Weights of a small self-supervised audio encoder (BEST-RQ): 78125 training examples.
Rows from block 5, named by matrix and row number. Rows with one number belong to one attention dimension. Each number is 500 + 50 x the weight over the matrix's rms, rounded and kept within 0 to 999. All counts start at 0. Numbers have three digits each.
# q: attention query (model.blocks.5.attn.q.weight, 384x384), inputs 0-95
# k: attention key (model.blocks.5.attn.k.weight, 384x384), inputs 0-95
q.209:581550515467471547491540461498433488542614566508430481443520527420541402620499423413462536389484470518551557408527449510469547477518461544524514521542542518464491414524610459484569450557609488564554439437488528564381516509478506561504483526536467528614504592505491576508457571586516433447
q.210:540423512402604530549529570497482478514456526523480433382516517541538504475532548423467604448502493631456543576443508498534424553449527396479509433486492473551478455472472492533586499489559467465487530445466530455417523452545462560493511463570478494410507536496504576465480430542525395579
q.211:446406494417506572494549538485562449534535530657588479391485387463476473455460571446534517445512466501563524471518631493538445375468653574473558426449479480496559453546582457501475445413540380556546475434547418482516527468489567523482489528515467464393584671551527382503527480485516590460
q.212:488461508508568584529531540487566429557456586572477596598467450460464631441525577467424513470520412499487431482542457417498475550467480549538443453426564487560427514375514402627508543536447484434513463429467551519432445573549504523405509538577506510555439425417456531514572546388460463414
q.213:525541477538479516516544518505479450453497508508491452469505488504502542503472437436500492505534501425468529452481509547513549430491482535595461430529499490585582616452659428524531468517457463459543487433444525488570556493495533476509475463571469468490466513473463449573354468454505552409
q.214:410540410491449485425510508465470471555524500555575497487583544587512476479515513513566457420511532553500461386466443570490573415441550504426612502516500564426504539551492551527552501461549602496514595481443427397559539487499533462518523602485470506503513482534410503456515512492478473461
q.215:409466476530517578413456523436489575526367523468508578591491547440484500485555535516480517459545515462438512578389482492448536510583454580429361436465514510479511488554452487468468430454453468558460537371514506440451545547535480552408561553425473501491519487431442551430537584525497514464
q.216:457469551372538459449497525493510500450631398490628522473504440457532442503459526471461544463462508537495510579449511530507484441394509538481536541502487522545596435445437509545545484539553480524512494562542468473653537486429543552462547428561554509522447517513478474464458450516600407524
q.217:593503458488449458577565513588498497510467576550455480467532455504562589482546571531444474542528487550485476470440531454607456592510633385433457471529535547495525491476585482528453463516369588436448484465498455460556548533509558471478627409464606454567422418387577423578427526542352591439
q.218:629507495495515675451548441476549490493386497371410500442473529585433548577525589595585533485448364498463574479475578478563535514431561451465398498480553559516393487540463517471464539440496548422537475339506511471544567458495450507513421485556622488543483477504315492501478429468558603562
q.219:440514560538578619603320494526510470574525598593538493401598519585449524447492529530512490517470514547472556507499496517491558506450452488492510566610456486451517536494466512478423453446475486407449556421491516499568573503475564463438489420557527570472437491512529496471572510503441527621
q.220:502445505467471580471434504432550426460543485564466577455539531502446420570544441590477437501437514387486488555570480470477413544559467530447389466483511476553556502488460542500576527466477479564464535538407459554474449490661463452544457428415455464409568482491492452503497412503482452551
q.221:522457518577474585551571424550537436502374492550553566427477393419464515527493509492443505480492515522531412417495442470433407546540477541492435499650425448547537452454416562475526518537545477522447424591514480484480471461464449564414567502650534507448558503468533428515457501521446439527
q.222:343508525445464510502502526385438502524527541499410571548565512557381520470442546507422454511513530454550568519453498458512470449475477490542444500442561487492487599414539501575469451517559556520529507506508535603471522540526519542550498424489470596489458568521513611590409498526413577517
q.223:423570507515551529442577491449471426544433557395563519526447625474472524450402400477374451546490447471461439481509554529460528545591551385437571607496563547520459552497587419491440550504475409424471548438578577540402520396533528483421421501547525507600451508484568471478597591441641606458
q.224:546460543523481441457482441531598488488532455547397586593560509598528436494484582499618491449456553449517533481496463486527452377576445430512574567595486508487653504501587530431462489540535440540509556434448607547494456496514399554508498517660538433480526555508489508454488575443460500512
q.225:468474505579467562355416451507473478484451542550453573469604501577556409503368453515539605400581584515453529459535467566483533518444575535478543562501427513526653497477478466531554519385478604632532502500389607459532501608471517466470579424552570490441543539480359532521472566454470611545
q.226:552407514443563483536523447431508565479506561446556513483484457518488412530512552524435442485561595422558461593577479446499491456484472493516640473505437449498579492427531359383581564465532499485592539570447547495427531585487492414476513517436501565502594467441492549583527574571518498495
q.227:499479534499463547577550564479566471564494467506526543478392478385510469418452518562566552518527447456475536493426564436540556527547512489550492457427464496457483531490540539464551517529482549420408460457526457613535505546558441459472477571498552393498511446567455586567518461425500511465
q.228:489504453422490412561463486491581479465453425429483508525450506412331461588426486391594607501446445485479487491516499509514497443439560509440419517538475499573445478482567609528420481432572619479501430461447451583483613481524533553452499396527469460445382587484494431447497399523509442536
q.229:528457478459547558574430533527525532365552471411495555474472446500527548586447541588525493483515448554394486519632443484553409531487503441535467535525484499482528547458422485476451516390573633505546467563525511565478492574495524534433580459551543532404568496471499487507430522558554445384
q.230:471524423423453513591422452443474564409452502583532521493531543477396544489531575452522572496427458438533408467520519458451418431476484549542466541499560548565553452493495556480463500511522513499494426477555550459528533492469494487517528544593486519557505468499501484493503564457462504425
q.231:464510464497515488578482557474437420507541435481510496491540486462448400472585467461572558524574420486505498422474454449511490504502473400459481478476451487465442532573541607515464500528511562533464431486505559416553470598439511512476530596515481569450659494512491554525519607580593411540
q.232:477482474507520512554626564455489466601577457572589360456511478488417462566492532515452412600509398539529487529490599525542578495505509469427391474510575517431374511584497503445544563501528549480402451651698387491515538528553480437483425534394507457442497433633472516542524479675471356510
q.233:482530532503413432437553504491470498503528479502490489482490503502561440423463502541455511422505465524479411467447536485394466513441537526470404536444441428568483433619554491540477476372444444532498480523554501524513486524569491451595495500539540454569473476405530485490479462437542573506
q.234:525555449509512497513574457501475446425465487574538506518483508507543435518551429465583541508484492498626467509520591473435566546411415490556495512517515658451494406517455545496411513548462499522487493560478531407505466599521488430440587532515487560501533551494483520565449430483514541388
q.235:563514464494556401515585518446561545447518519445484480501472390507564526547467451465523453419408525477489497451448434518532509550492468401459537433473501453539458541472473459601516510486492524508496517401432523468590522520488502531483446502473546486510492481641501443482479507476513470506
q.236:411502474497590442499434537420479530482470525518636470585420554509487494351501548550417454505530499526485440456341462441544434432432555608480493485525487459506575484530479520434569518608587398470487544505552495536435573439458525565499463592493527488557541485460457514500504529504457525557
q.237:482469510517532470504544525472446432471490459561468553478505493445438438624531526481441523492486549534444569416473497558475519420440560576447491608427506509513518388594533548444505536501564515544534533478520391507608509540481443457532565472576573442574416497500516547508510456451614422526
q.238:536534502510445488510459481551545499470569440543554460643523551547557511470508520512383555500497541524514503569442575481440533501504510457547556547514484523498418537550523498461469419467606533506456502475458450468493519426492607557516514449534502520468534403487470497475509473566477549408
q.239:453510541463548422481522450494618478387460425499542561541489504560502597541442613531452626420448512489481486531439528508512497481485544554507559525508384540489463488438407513549409516517561488515456574521469496484476487419522524510366552457542537484437460470508518500467542524456466472431
q.240:420558504605456596354609493499535498455444455560506522554432624476573487476482527472465519542470597430596461450499545522521495502407492537625392488542423520524463550485455497581529459428485482464516529638420537537492517450558514579445391592464536465545480519493534558499506538515481575423
q.241:486535467442513594532535618499529588565481571450405514454544588517555580500582454459600510490499473518469403454513467474493472478374517497420475411515509548512572486397538501539471449512578466409398604451371538407504563588485544444528484510559532576603496507529514413479489455494485471528
q.242:454489478485370482534476511527584611492529477465498622504479634594532522567584425473479453539517506624443513512572636427442439421516512537546519458517494479521397478432597540499529424397521523464431603524609402504452513627561492500494546540421417429327564430540575608565587612525471539535
q.243:386525536469510514516471472436493468584464570463500474466568467591487570471577475475471459489523532462456441517556568536507499472506522459473543471538502460572510532542497438542437471502472546402501536529470547491508456470445568528508549480507564569463529553539482523533490478502629582473
q.244:492548552513528564421587401476550505575418435526489487508439509484509506519503521504398447507505507501418492533473474503481490517467495471462510520448428496504481504415485504516562522527523548482513529572453486524500486472577475524435453524526458580444472449505465542551509495509515428524
q.245:514468526515544570494513439454486502519555458528508557479486481453518482495470439537492576534510451473531466491475430504532461610547484462468474522463457459502517462509412443518458443525393566568629546484499563489517456477450472504502490502543581492467418481486406493479507468588501435533
q.246:408543466537476440482533589513443487475483467479511442580479495552564465518513453495531507427577498431475466403481370497527548625440462427486477545429504442555486445485627514513525499442593509475520518420500569514551526453564526593408428460501471475545470561584590458531437425490511469549
q.247:546478463550508564496589524435529525530627557595519482511515546543486558489581481515463501511477526501480420494499445536493516435581432523508403506486475450505482467531553473530485495512491479483515509514524530496449482466518550470441442516499460459553457627458447530521468541529505445498
q.248:445495482480514473365533456577616500649569453478583496470472412537423524502549514464461533590541524569539518455571526565505341532528528517566466509588496408489597568534547430408475450630510453511464586621580518461648454594523434480515538552469547534530430600545555546485469580450431533436
q.249:554486419584505567348602385445510513474443465447562561530536533443564530592571473570434462509533428569554462398506530508506391504513604429431487510500532506464538511417520530465608475489477579604488522629546501421516511481506552581566500620493412551498455506462449490528483482466494635457
q.250:500595516535468529468494443516529488468512438398461505542602521569443516531379519490440639455439383502512568345495456498445558506504548508453436571462510610432431533497661528493382493472437524614459607513611571462492507398486483459570455552600546614577434569535531401517452386529561420520
q.251:481508520411438373464488604597482489531455513464512481435511463509557520481572453470543481521440529437507455629520533526587515404398453439425560491550492490567370526528607614530501516472538516569480455551550479489474543455467626555474575557419529500490555406510543477504554446513524593498
q.252:546532513449604498583490461545499553512543425543444517513563463540528531470506514494456477501507420452495526483509427545559523564529544407587446486489428539506471389443507501487566336522557537466506453541477487519590530502480460495488504554532457561474453415463422516556484467523484507507
q.253:458510545528519493438480513499472488463386484513476538388538556454446509487502511444563500460429494549566481552420531539506477515446477478508545624439525481464456534530446443519592536494465497525469481457505504506624531442575510523476531517505561517555531550518434419450578457496548523444
q.254:533521410466569471455566561493492405541542619517486496482554526547499481493493506502506492499522531536482501495485424514455575427513456491518503594489456447484489499470524448478536528493474441513552514499480499431447514410507505457478511452550501442508480562542492487485463448467520549528
q.255:493504485469386532518444506542493533475549504503497446492506462419525503489414578499549543507494546609478636479507479532443468484545544512504493491503410485475497547489508555529506443474479472549519478536528475524502528470496527449505521539515458583539555486531445542525498557468479429447
q.256:443440535398613461489449489522490470471548543525407495429465484434547538515513524529489512554445530495502465591581477516524514599533457404511592469444470409548491605559412541452531445459439521433460477489428434575428484531508503487469480555451482499434546531491492483516490513538524504537
q.257:550518469436461456373529487447512518512483460496517396485522533468483484538456496440562550589420522620522498499627472401509598476612635476455550449504563455547487486534430545544545589497549440511500471456399560502523466568605557551486407470454504538507592582506490593521491500547558535498
q.258:566510512511482454570510461615464515535486530407514592479577474485518525442510419594447457433569545567548493546591521517556506468527471479502504452544482508467521517498520595554525471481513585474494442551534433504433518556527450551498423447572429567512404399522463509512483473544501474419
q.259:481481458466528383509445518481490491569590502498542488550504537602466496485474528504434544428489537567543466470534452543491524493525515588510554515479445510383512505542525506447499477429582425580594508498416494467549614516405550552489437416494444416486510517532569478495592517475509435511
q.260:512472515546521499538570545512512518571534521446543493502510585524510580546414489495428509518535543571491539456520488498551418496495535455494550467499642509463414477456443494534500527511516439516535518492491602520517475614517442432591423516457474494466497497504432457498553551469506543492
q.261:364570545507449562508485523452416528453562506460581479534469582544466459382491509622473515488351534531431535477538473504530493543447435445408444500578476509571476427454555518519499373439573524398484499569527625522522483489505517540478489463484512469497412463486505552437502449450505510506
q.262:487518447507465480505553338461527473455485537442534567513508512468428488499461481546467484523475517544524402556472434513458460508485484428525423423657585580451434500570541543443419534555514492559453494543487493489514510571522560469585603496420453549537453557452435489512468493543451470610
q.263:522528394361558482465495511520439533429569546515534475537451474476465546534485500493501430448512570507480470482435442465512505531566558472555441511461451539566473482461507439522507497505476555391563550489533458528477490570488492478462473464526478486498438473389508480464434475478471596583
q.264:493519549491461520574578455573522606467522521494419518445540491524532605453490512412465483530512500497486461470500538466540441546535497450500461531545454508464474493464421488459504484459562566578510530486523527496553526570615476474457524431489562550547568511470620477392530473509429461523
q.265:593501497557444487472426500669528515495577515390530558411558478436559627571529430479432508530448496588512484501529562556486447506435545545577500588540436532464551465394580613412614462551454526543407520454475415560449544524496489485491489512494483473505437494537418434457502609461480556379
q.266:435465514463470501613646422582495541507522541516540451527503489418460592552492474478538512477569481512523476457549572492470614572510496516450537477477565525412511527498475445331478449495479425443516476462519413473533499419430559457531459525398472548510476502454498537490471445487506440476
q.267:475548558461472445446502449513468505550399432487429576381475515484530563512510507573446499550553496619553432596441585509579605442466530615462584504436503435539551523505443481445526559528539513491501482389507378461462522589549457515428469479585439444499489563648432528528442530463491420499
q.268:483473485563497467518517483484508491555597487560489481458434551462438430515491422528484498443493574523457535469525461465497498467525522493467442546577414589446503564473363482560510513505438491576433559579558472455446563497492501520476514610506499508470594369522465477549465514507481486578
q.269:469432550466472509566453567394458415523468543466532531534488428494364583490458499601410464455495533520478506408567431420507489550532481407544498503462542480535456452420554510466479428421466521501589463448570662449595468553422496427536466530520498403407376533500466547524478470421535588442
q.270:472552577512471476506476482449516521629567483517462549511513530534573451552507477428501461483416390512489475477480525575559518425566451492486483490607670495509529440430432455511502443472511492427485546553501503516568535422456501474529528485626589427560539451489458583480570519555581450484
q.271:457503498563556418483421522497486500526524435442506541377550559484483510475474526431569488514480448460454529509510496507478430499482531482528482508441517557476565463587578453511548552573557508534524537447510525582505480471563506546494475493507502537589515577524481418555572489493452471458
q.272:471578433450578415492484457547473537604466541534561564561442437605511522512491601467435401508549496530533516456482440489450521486443560583429512546498406451493484469498471592495456527562528497489411540506553529454480572476453449547475432537507542639530531546503481451404453547504476493521
q.273:380357543513514432561541507491465482497507525620539545535469513506462456494509551488545559569512604469533528517608503472495553582434497557564493533484473459480478538501441513498499603532516503449465504452479507560474522650481455502488450482458520417465558486484516457485496461536435540531
q.274:493535521436457506512481547556424409474544571441462521476456470483580533381570521520500514588510434522395521532481562579515470590499519396570503415524459502544467390428481521498583619530522547525435434497550513559555557488380476467451497433577583522445455490458579524566463471419569460550
q.275:564440458561548531542549514460498439541501537421552580464517497554468446460526507457407457511572547461561436495466580616565449394547477395532425400497444453502511534510502562536442540563469509387507570410501470514561499540523509567528452529577505513523466529437483570541463481446514554488
q.276:497518511508586487450565568474404524573486449555433515581439578357517457458475526605455487470441444530446503499583448481398512452552455488409541483489483542550601484543488504521469531579492522487473417475480388502414511519480561540468519540484450524543343488474373478551462335477431472462
k.209:522415425444492458538437621477485473556538388492446395438584534482589464506519537503495544500516501564431448550464453476507491405518464479454517531484585511428489574497555521400531478482432515545525442456459544522485489521535436433383554340516432528429603504526502421471406543460489575582
k.210:447558499412443508530539479520541480396579557544520515580468499541538381523488512444483580473437558409473540445459464480429617455460432426487565530525523584561476475520493546456489499492468607531476562605511458526467493493485419569632420499555545577545478470568508588465507520452455506576
k.211:579541469437498525525501489586554524504573494431523626459534542472478517451565565500395538517563413561417476591425529581577517516449471508451435624481522530461554589466513417451525505519545635595506521476539498452419519427506404490497453542528547492541562448439403593501555583517503430505
k.212:562551443629563496406485463489441475516512545542519454511475513501399587459517512412491560530598461649488440554590477520486530532494457441539467489566437558506508531483549522514448436521421456547544477518470467368517522514498609529552551515492446520556499483474463479625419581500498508421
k.213:441428496503515476491549497521562570623532437525455566520431485466671477482445518506462457542555473547406575543551535590641613605502480483520592499452526489521509433397495559527454570472451442612552486491479404507480457456446554588519466522432438540514584424509523615563481570502483474491
k.214:483408616542543447438524415515517533450510520507464553490410596493585470520518534491476607530450502409461544529536447520484455456591578503532530562444530500585467546495392489519401483513480482504558455543513592551537487466536431481504485504531519507424429490505553489519533531544610483493
k.215:456550566496510585487420460474523634472384460428481580501539483537418537522546543498620427515501558509372346528491494446483478462511426558517501487419473524502353539482477451569560420554446413508492519571447513563463414467439480536542546493478473492493487417494531457505505538471454462483
k.216:415385444518584428380556420485497528471490528473546514537600502518559449543531565460453513577534473504571621451429508483531497392474485520490549482456502456494505456521470524433587513522440471493459520471540463541490494481548461531586495473441550471563432445484565516471552497570514486438
k.217:568396454545525530596494602410593535543544529475490402536482500479510518552488580499500518535509594487523488526591502523528471482480491421422513536578435459519533609526423513447494547524473537492463463557536498631549449523424540581465529616462435502548465583520442504523585551608495488574
k.218:435548617490532562511529516505472485452460503509549448485435489506539435514578495397490587519511592509539573427500504579519519447551519534464411418486538583411473544664594386579582530499551395584424539580372578406481497466543426524505469503493490450445531492570408402526515640614460476433
k.219:519502527531442534503529411440456559506409551501541564552489553498520465572558530513558580481495466436517498516576479580439493503431446559483381562504536594533481379484461438541548460426398507426511450427605498468541426593532488495515474441482576444386434491458521470517491532563511472504
k.220:464523443535448444446557503443506523484531494526510502510568434405470466454496462502483569503486472543495505536611578494489418444531512520486476511644401506414504534497447563512520506519460568519504468483523519525539516456434458392466500519523472493437552514456499469555360480519536535440
k.221:553470458488631603489537504515490527485478555560469445466503504499485550495581469480415538605572404545452363459537549422501520458526469468469458537544510553451474650543455456469470511522500562585442535441463428514384494511484531504548561584503472525440518523467543485518516465464496493479
k.222:453462531572589490528515518496463486530449583460483527492623498456475467516520490592556458618457480570571520399546501549535541435454452581492539426526498479555477408553496428537554473565526498528485445423445455486580519427541355584583624463532506537481598467539519450546530486520615511495
k.223:503554501509469538473483499385403470560466500516511529508559457481452460440532349555443513314513396535553549556530418489528570631500608482580486623395538498510567485412570498504556521404610623571455488538545398481545501513581485557478494562566497551510515514516456585531547541410407434398
k.224:513541445478579542517588454440434485576537531448482447423464548482559505522527509431492465539522512490517583446479418486556465485428556552450497487485450544534532535451472498522473549497492529549469414505491357507551510403530503535520443500519502516542495473501561554544475557587513430402
k.225:450477482445539617460509421471570440522516486537572519407552501509639530570474325467478583402542646515462479467552447571532448447466543405456598562612559480391585401516609470397480429474510413522535523434540635462512547500541529570482524488450508425491583506512484485475507560523539513526
k.226:497498399480514569594556403323503469455504432549542450448487560421620519509505453377533515523372497488434390451395520518589497623539465524450515443454504522457477489530503526481496463547408456587443500553511528516507478530534489489518465542532460586535420497495552523487451444493543565469
k.227:560523554610465551464484533505495537526562584470527485470475469509483527458481420487587422565489509470497459503484508581509594535423518543492424441485578519527451429480570567523482509490524411657560442535488357480486500439445529482623493522507399573424552589503475493435484474418483586546
k.228:492467552544423489463482559597474453477516516463515452549527512544457494517392492394498465506512500433540518422439593431618514369542484487433511452469470519489566474540561525531578555447527598441504524442478383548493486506514413549440482554572464478465442526609461501567527475429613525518
k.229:418488538555444611535440454526545464528491564484661435488524480451525374487473474472398463495428558454561427519407556469617523482543539421483469506524404504480441474439488510679567594584502490516473462359477502517448479532589540566469588499506521502481508529540500502325470596437545391593
k.230:553458476511567547390486473547555492466477469340561567553518469444507508474506541527485507456514523486501500491397513511478447492458538529540403529517509445438514507545487453416531493527534521499495494491446541441554482491523486571395512523584411559465506493512511546558534483510537539382
k.231:638542548496469502493380494549499486457424464471492503573500496411540423511579570394466524436504436578472547508578522635520525577451509458449513526471455578463501529587614554520488592507506497596474524513467479505332546645591413421510496491457422476481531422482462384466563500495473426479
k.232:506398490494631594503505542486518505548530561466529502495390516480502562533553616524559499432436477591469513553513560512529544451476511456432395560487429406420403580469413571444572494400476526475465492428572398506527496451466503444547565480481526537439563428535359471490572490527515318527
k.233:345510513426495460382518451522488526499419438579529466506471472479457538592574555545590566496521562558463556520562435500621498449619504460545492556466488456509481482473491449549496516516484541410566464543455563571585458504501528486575509589563505482413602493517537523458509555502509567532
k.234:414600502517524605425513445509501573515614556465512586476666531509557517619562401502491541418399585461504529487591402518518424483594478487481619572542481389401564521472545524446513495497522480397488470540551596456584510458461564443483577429537482551435574601589436479480483573465384598426
k.235:452506425541455539489531557503461537499410511537549453573470505414565464375483468514410460549479500589466538509566542482503468550476524495441461521508483436522455603502481474458561587509502478512553493488538456490504479344629532445473385613570538492553406616445487569478439468465541506554
k.236:487526499406527507466493534490393565472519504615429566491529464460472543480453653526359559517565586503461509443580534432507530495465432515541444493488471499513584446522537434437537441444484414426477462561503520535457498481450546430484586465483530548416558447439504500506586565569464487526
k.237:576454549509480492574452589426379573431427454472517550486644430534530495480568548488486511522431473493531547392449496499561543450568560531434484475460501475548538414514437534520547426464435584465519528423552475546540570503437480471508560511555430473436565494560484536461474614470555427464
k.238:426389487526471557421499381552462502442557587603530479468616482410475515458475536440613541496569462565481461507529592478509515484535520563454414471576486470493505534567442444488465516506487628531516488508543603559533391495470519483518557498526453532426521463543406436562496424486557487508
k.239:447428507524495514475445447605549427457527546586485564566537490511529421460429542422486442480470558604496558433579509500580427501562490471488526526396485503600462497539518563462469541533485535555468616457507523619522464489597506538467469529539527506500481582501469431580515495536560395517
k.240:509623484448442501587520497521495486555515451532548479521617466527423486452501466445524473482463493382509468431524479433479480523449531516523511519480434619534523453583554560475571452566573554563641545541426558542555450585535481414497473584573491486537433520564467511522425563435513548441
k.241:513597439525429539449574396394520559466451483557533494474529503457522530473480573423445498585409509428424523552540581377534481554475509455563576354437465564461468513544423538496460478577433506554532434467579453489491505539508450490500633452530401455472508465514579453475481415470435568473
k.242:517456495451586540579425502437504478516429504533517534524527525502403519493457557424493532458537495498506453572449532545501445566519489571493435393527396512546583624583461453501576498462516522552481480470509426590397562563612430573449618484516421483436467459503501470501395556624385543457
k.243:539442597579465510491457494462447430582477471526450429372552499492460526541548492536510565498518515490554531529486484501568576464495553452455568478506546544453464436571384482476552540559470470492521510559509498431481563540434465578504476437536487482510426499538462488572553460556401444543
k.244:488509452512509471568566437492486492562520582462525530527547522527454513440432528485510507570521473551502490427498575488500504506452519497597442480505535470546532455545575487465440526413505469459503519477501471499587523557447423435468511475502511503506560500492526486504547443459517588497
k.245:434593509544555460466497448490500518555517496548460479513510443512493454496531446413480473456566531448543521506523555566516554419395549434473497532492462442478477395529476511498446480482533532532596422534549519506486518495492471474497525530506523479543547534518462498473428517529492451459
k.246:581532523501435456565510473451491492575435476557402388470535502450422506511545550552515534458496511448549480521480516500538510406464465449454511450459527480539526514495475538452550549537505424557540421431508575427494530545499537518477439389585509536482537430509519499452490533533466521465
k.247:517539516502475548444491458544509442489473502495532479461460445503545497504459515564522508505439445541479546467496490500457488455540539461525563468462468461422556561539438537466490600523566599525414531431509503473441490512511472437494451567470430518574472357469511467462486533492424483492
k.248:505582460503456470395568488514539509425507557493537498430508552527567448596520560502470490486512646431611527462524517578552534586493612480578522599538514503466499502472664548490402509454498437448528468602573504568507526485593461604651526596477486498605522530534524611520523554582518469473
k.249:525437452463468539378474431539475406473516486533468444415491460540560499554518539574577518511491479464464550455462475456491506445489559423472460442494496504499520492456473551514498501471581431522525431563481453545495550564505529588536545556457475566517551556570590582481556593564471509523
k.250:507535500550453592460502483494509463478464460489558487344528475471592431462563480440520465527552519375502561508584508569473491477424596495420469457490468405587500406585474498562515531499496532650520427503529564483603479519437549510536538507539390489420466503612605386572382446608473588441
k.251:475487490499532504486482519471465544439393479531496509511420476440539496498533419532412481524567496519527410613504505587511524461473464528567443457507526639508543536438504472584378539534480420558401429541479516482491393507466473456538638475592481539492511451548590562479472456459543507473
k.252:495592532504414487421418602489427518559441503445504466448535424578509588469424511524517435596401513528495497480489513550471630493480498474551555535498539413492520546542472523507500379458491494497601495468577483524577434460480569448390572476470529530547545504559434490475542475502573520453
k.253:526521469436460497505593500453505432513462448501469457427503419549409598509515588491471562515467575495468486536523572445530525463476537500521485492516526508567483605481500447506457490517492496451510441421488481515492558532472494545521562490470556430481528521573541451553463479457468426549
k.254:516531495624375493513398542588478578544481406430424604520481471503588614438488477508589479562516423470543534504521460629544558462559516491517459478556499516550463469547467549428489478579564530547593471480492473507518487496495593516518467498462456649462427501507531466491385543464435450443
k.255:517479473509552537571524527554489545521465432526511486676516500501366431441485503429524485540559454511516458461456527442536555412483550546539487470500416485535566496463523525494429507484515636585504517421524591484527487458519427452437481491567486625437567493460535553442474521552521567458
k.256:552439544563445536528541533506578529547497458573643501458537477468536511505455514464520548564584496485434490441472540536466538548483424459456564467511537464519569460569425520447451413465593476558508531521516468493496482469425504446561593467525436453476494602453524575627537541438507464513
k.257:553509512500493489509410456512511552472529569548420506537583492449552553508405522465477548471527538475492492487508427493546454411458499537538432557409460476490505552564476452521515484491554508551573477506568512484577443431468511495512468496478512481488534485488603503460505434456396448496
k.258:462488519438421436500452506442483443457477453527466553492460436427524594622500495517484505570506557507517516541471455521592551556500410475450485505573435455511469459542476487534485529574386527514461464482509511490494455471452443480491574538464473567479457566448535509529538500603485308476
k.259:563451485458393484541490556467426565436551429487453551448481461565479426561461539557406532498477528485507561426494522520476532540495500409512577532550411524508505536595479463393435547518484515468510506508527596462481421501562520525533496439446450459527551483499476507388525471420520508448
k.260:605468558460556440513552589515522358536527525565508525544527520583609439417541559503596537479477525562475531502524564479477587531489473539545479496446418420489528499494545558518400504550451492514432546534526452574578465522556509643491534560513533564480521548495571513535529551509485487463
k.261:490550542528564556493488516473498485537504554478587419424556513526514518503456503592603453462538467538582452584485454488608523518467560497488522604545548510531480540523581537460525464465547491499525450438469509621527484451399499530489476421509504502519594425533534502427391568593474610414
k.262:538480475532525507506498415499441481328474403566498464471557534483521493412473526447588482576443485464467512535468505499562427347430553471549515503494465400403565525530592381524529469538512480501516498520471385452489508503538434530609543518442519529511494536520507583573464473535452434589
k.263:500549451518535446504495591454501461570451546481531502499570549423392560488509465548530565476544551442550571517510531545472536565431521527461432522539516591480534474568580599485471536581538480610414548526484452492601464461543520506485458436604552497509481398565512497419508542391450549515
k.264:520391524485508484500496549579602539544470469550522588525541490473515501502522527527463499499507492472445517449525440475492493529465649545553535514520552437510582562534510472518501529482448575442464434572453477365484575448454544511387488496582561444445471512483449504388471471480537537440
k.265:509400454431514505521509517525454489452545529472482566514545484541555540579538495449486488499456472647490572479531523439496572571529606451468537590546461494554470484549467423589478524522442519567521455488468457499406557514478546428478441443455460434561551506468426452578514499560526523455
k.266:473454479474552561542491529504361474519532424509556472427496475454427489533537464422499578404513581481615497605433442630481509524579507506504430501431517490467517515567449510571433434454478559575480454555501412479418534563522568511519409474471488486472538573532454411532461569604472523517
k.267:494529530553492521519510526581532471466480449440564437540479518600501418552462394531383472533436439460482494480525516523478443522586500514528522549539436423491527470471457544516488527499416532495433573436607511520538515513561645515447543389435557360483459451620527541414520414462499414633
k.268:408506512512558527517563543558501420442505520536428505488522481421486491532517512562467515476487429514508412495423509498492561532471425393551556434606476541481521467572502492489516603469482481614416510501455522468373483558498451479582470548561436470519499562469486569531468579534449419446
k.269:419483477464590528438546522533517531514535546447509467571560504523536473384515493556499449549500493542492463529456517566558550558509604534454436519475458542480459445440477522569466478466407452538467436483495585545529556485432480497558458569499490453490602468534577478522530556443483563478
k.270:510463473484437542471479565535496548552516498583430426492529464511543476560397501582611385429535490413515525523517482516421533541556569451502455598538381575529579560552442492504559403499507508551534558472449415469583464556523538541519555478542564601488467575479576631416446592473473634453
k.271:622448450570503450542571520565485504499446529397454539495469583567610472479570506490504428427469577554463475501586524546559541513399485446574515486497596469487436501538534593531490432360508541499515533569555532514483504469434524513568513431519510554421522515537495625440485496410612418523
k.272:539450465442390446465554520544527495522490494447530443611469517554593444484504641510526528483549444525533525462458474497439471560452526502480494583450550407546484528538444497428493500482663546534563496544568420496529551452492573512477497438580444480475583472529556523428510507430540581526
k.273:445525571428473446486590534444498546445491512435427541532366457604424486528402568553468390422593569668459469576479544405565494533590521484634528581509497564484420365388527467538485464513459478498488546501633535532557549428497513458455472520445540552530465534567521616396501458436493447470
k.274:530414426549541539436507608483347466548472497489429544492443437592552505430507559477533453452413403491592546427399508487488521434536521529461443478452503550546515441468504508593530474505366481577489528500465504429533495472499509500481522493580595569586531467550470444421485530522436361506
k.275:429553483488504534491564475470489446493509546463507464422565563401448489496556462488485562453471458383471585515504546478490529518490461448352475569499623527557481525568393517470553568433462486468466502486503567530539581536536541476437532471527542458490558513531469497413419471481458529574
k.276:390575469548562509496556460496452451517481466518489516384443427495555497526489554518506495556493386443499382533457430431539485559518535523505499584481431517556425473538517523474569556493436565500549463506468561527567481540575454416464377523339553550455491528496579439484473435515441397684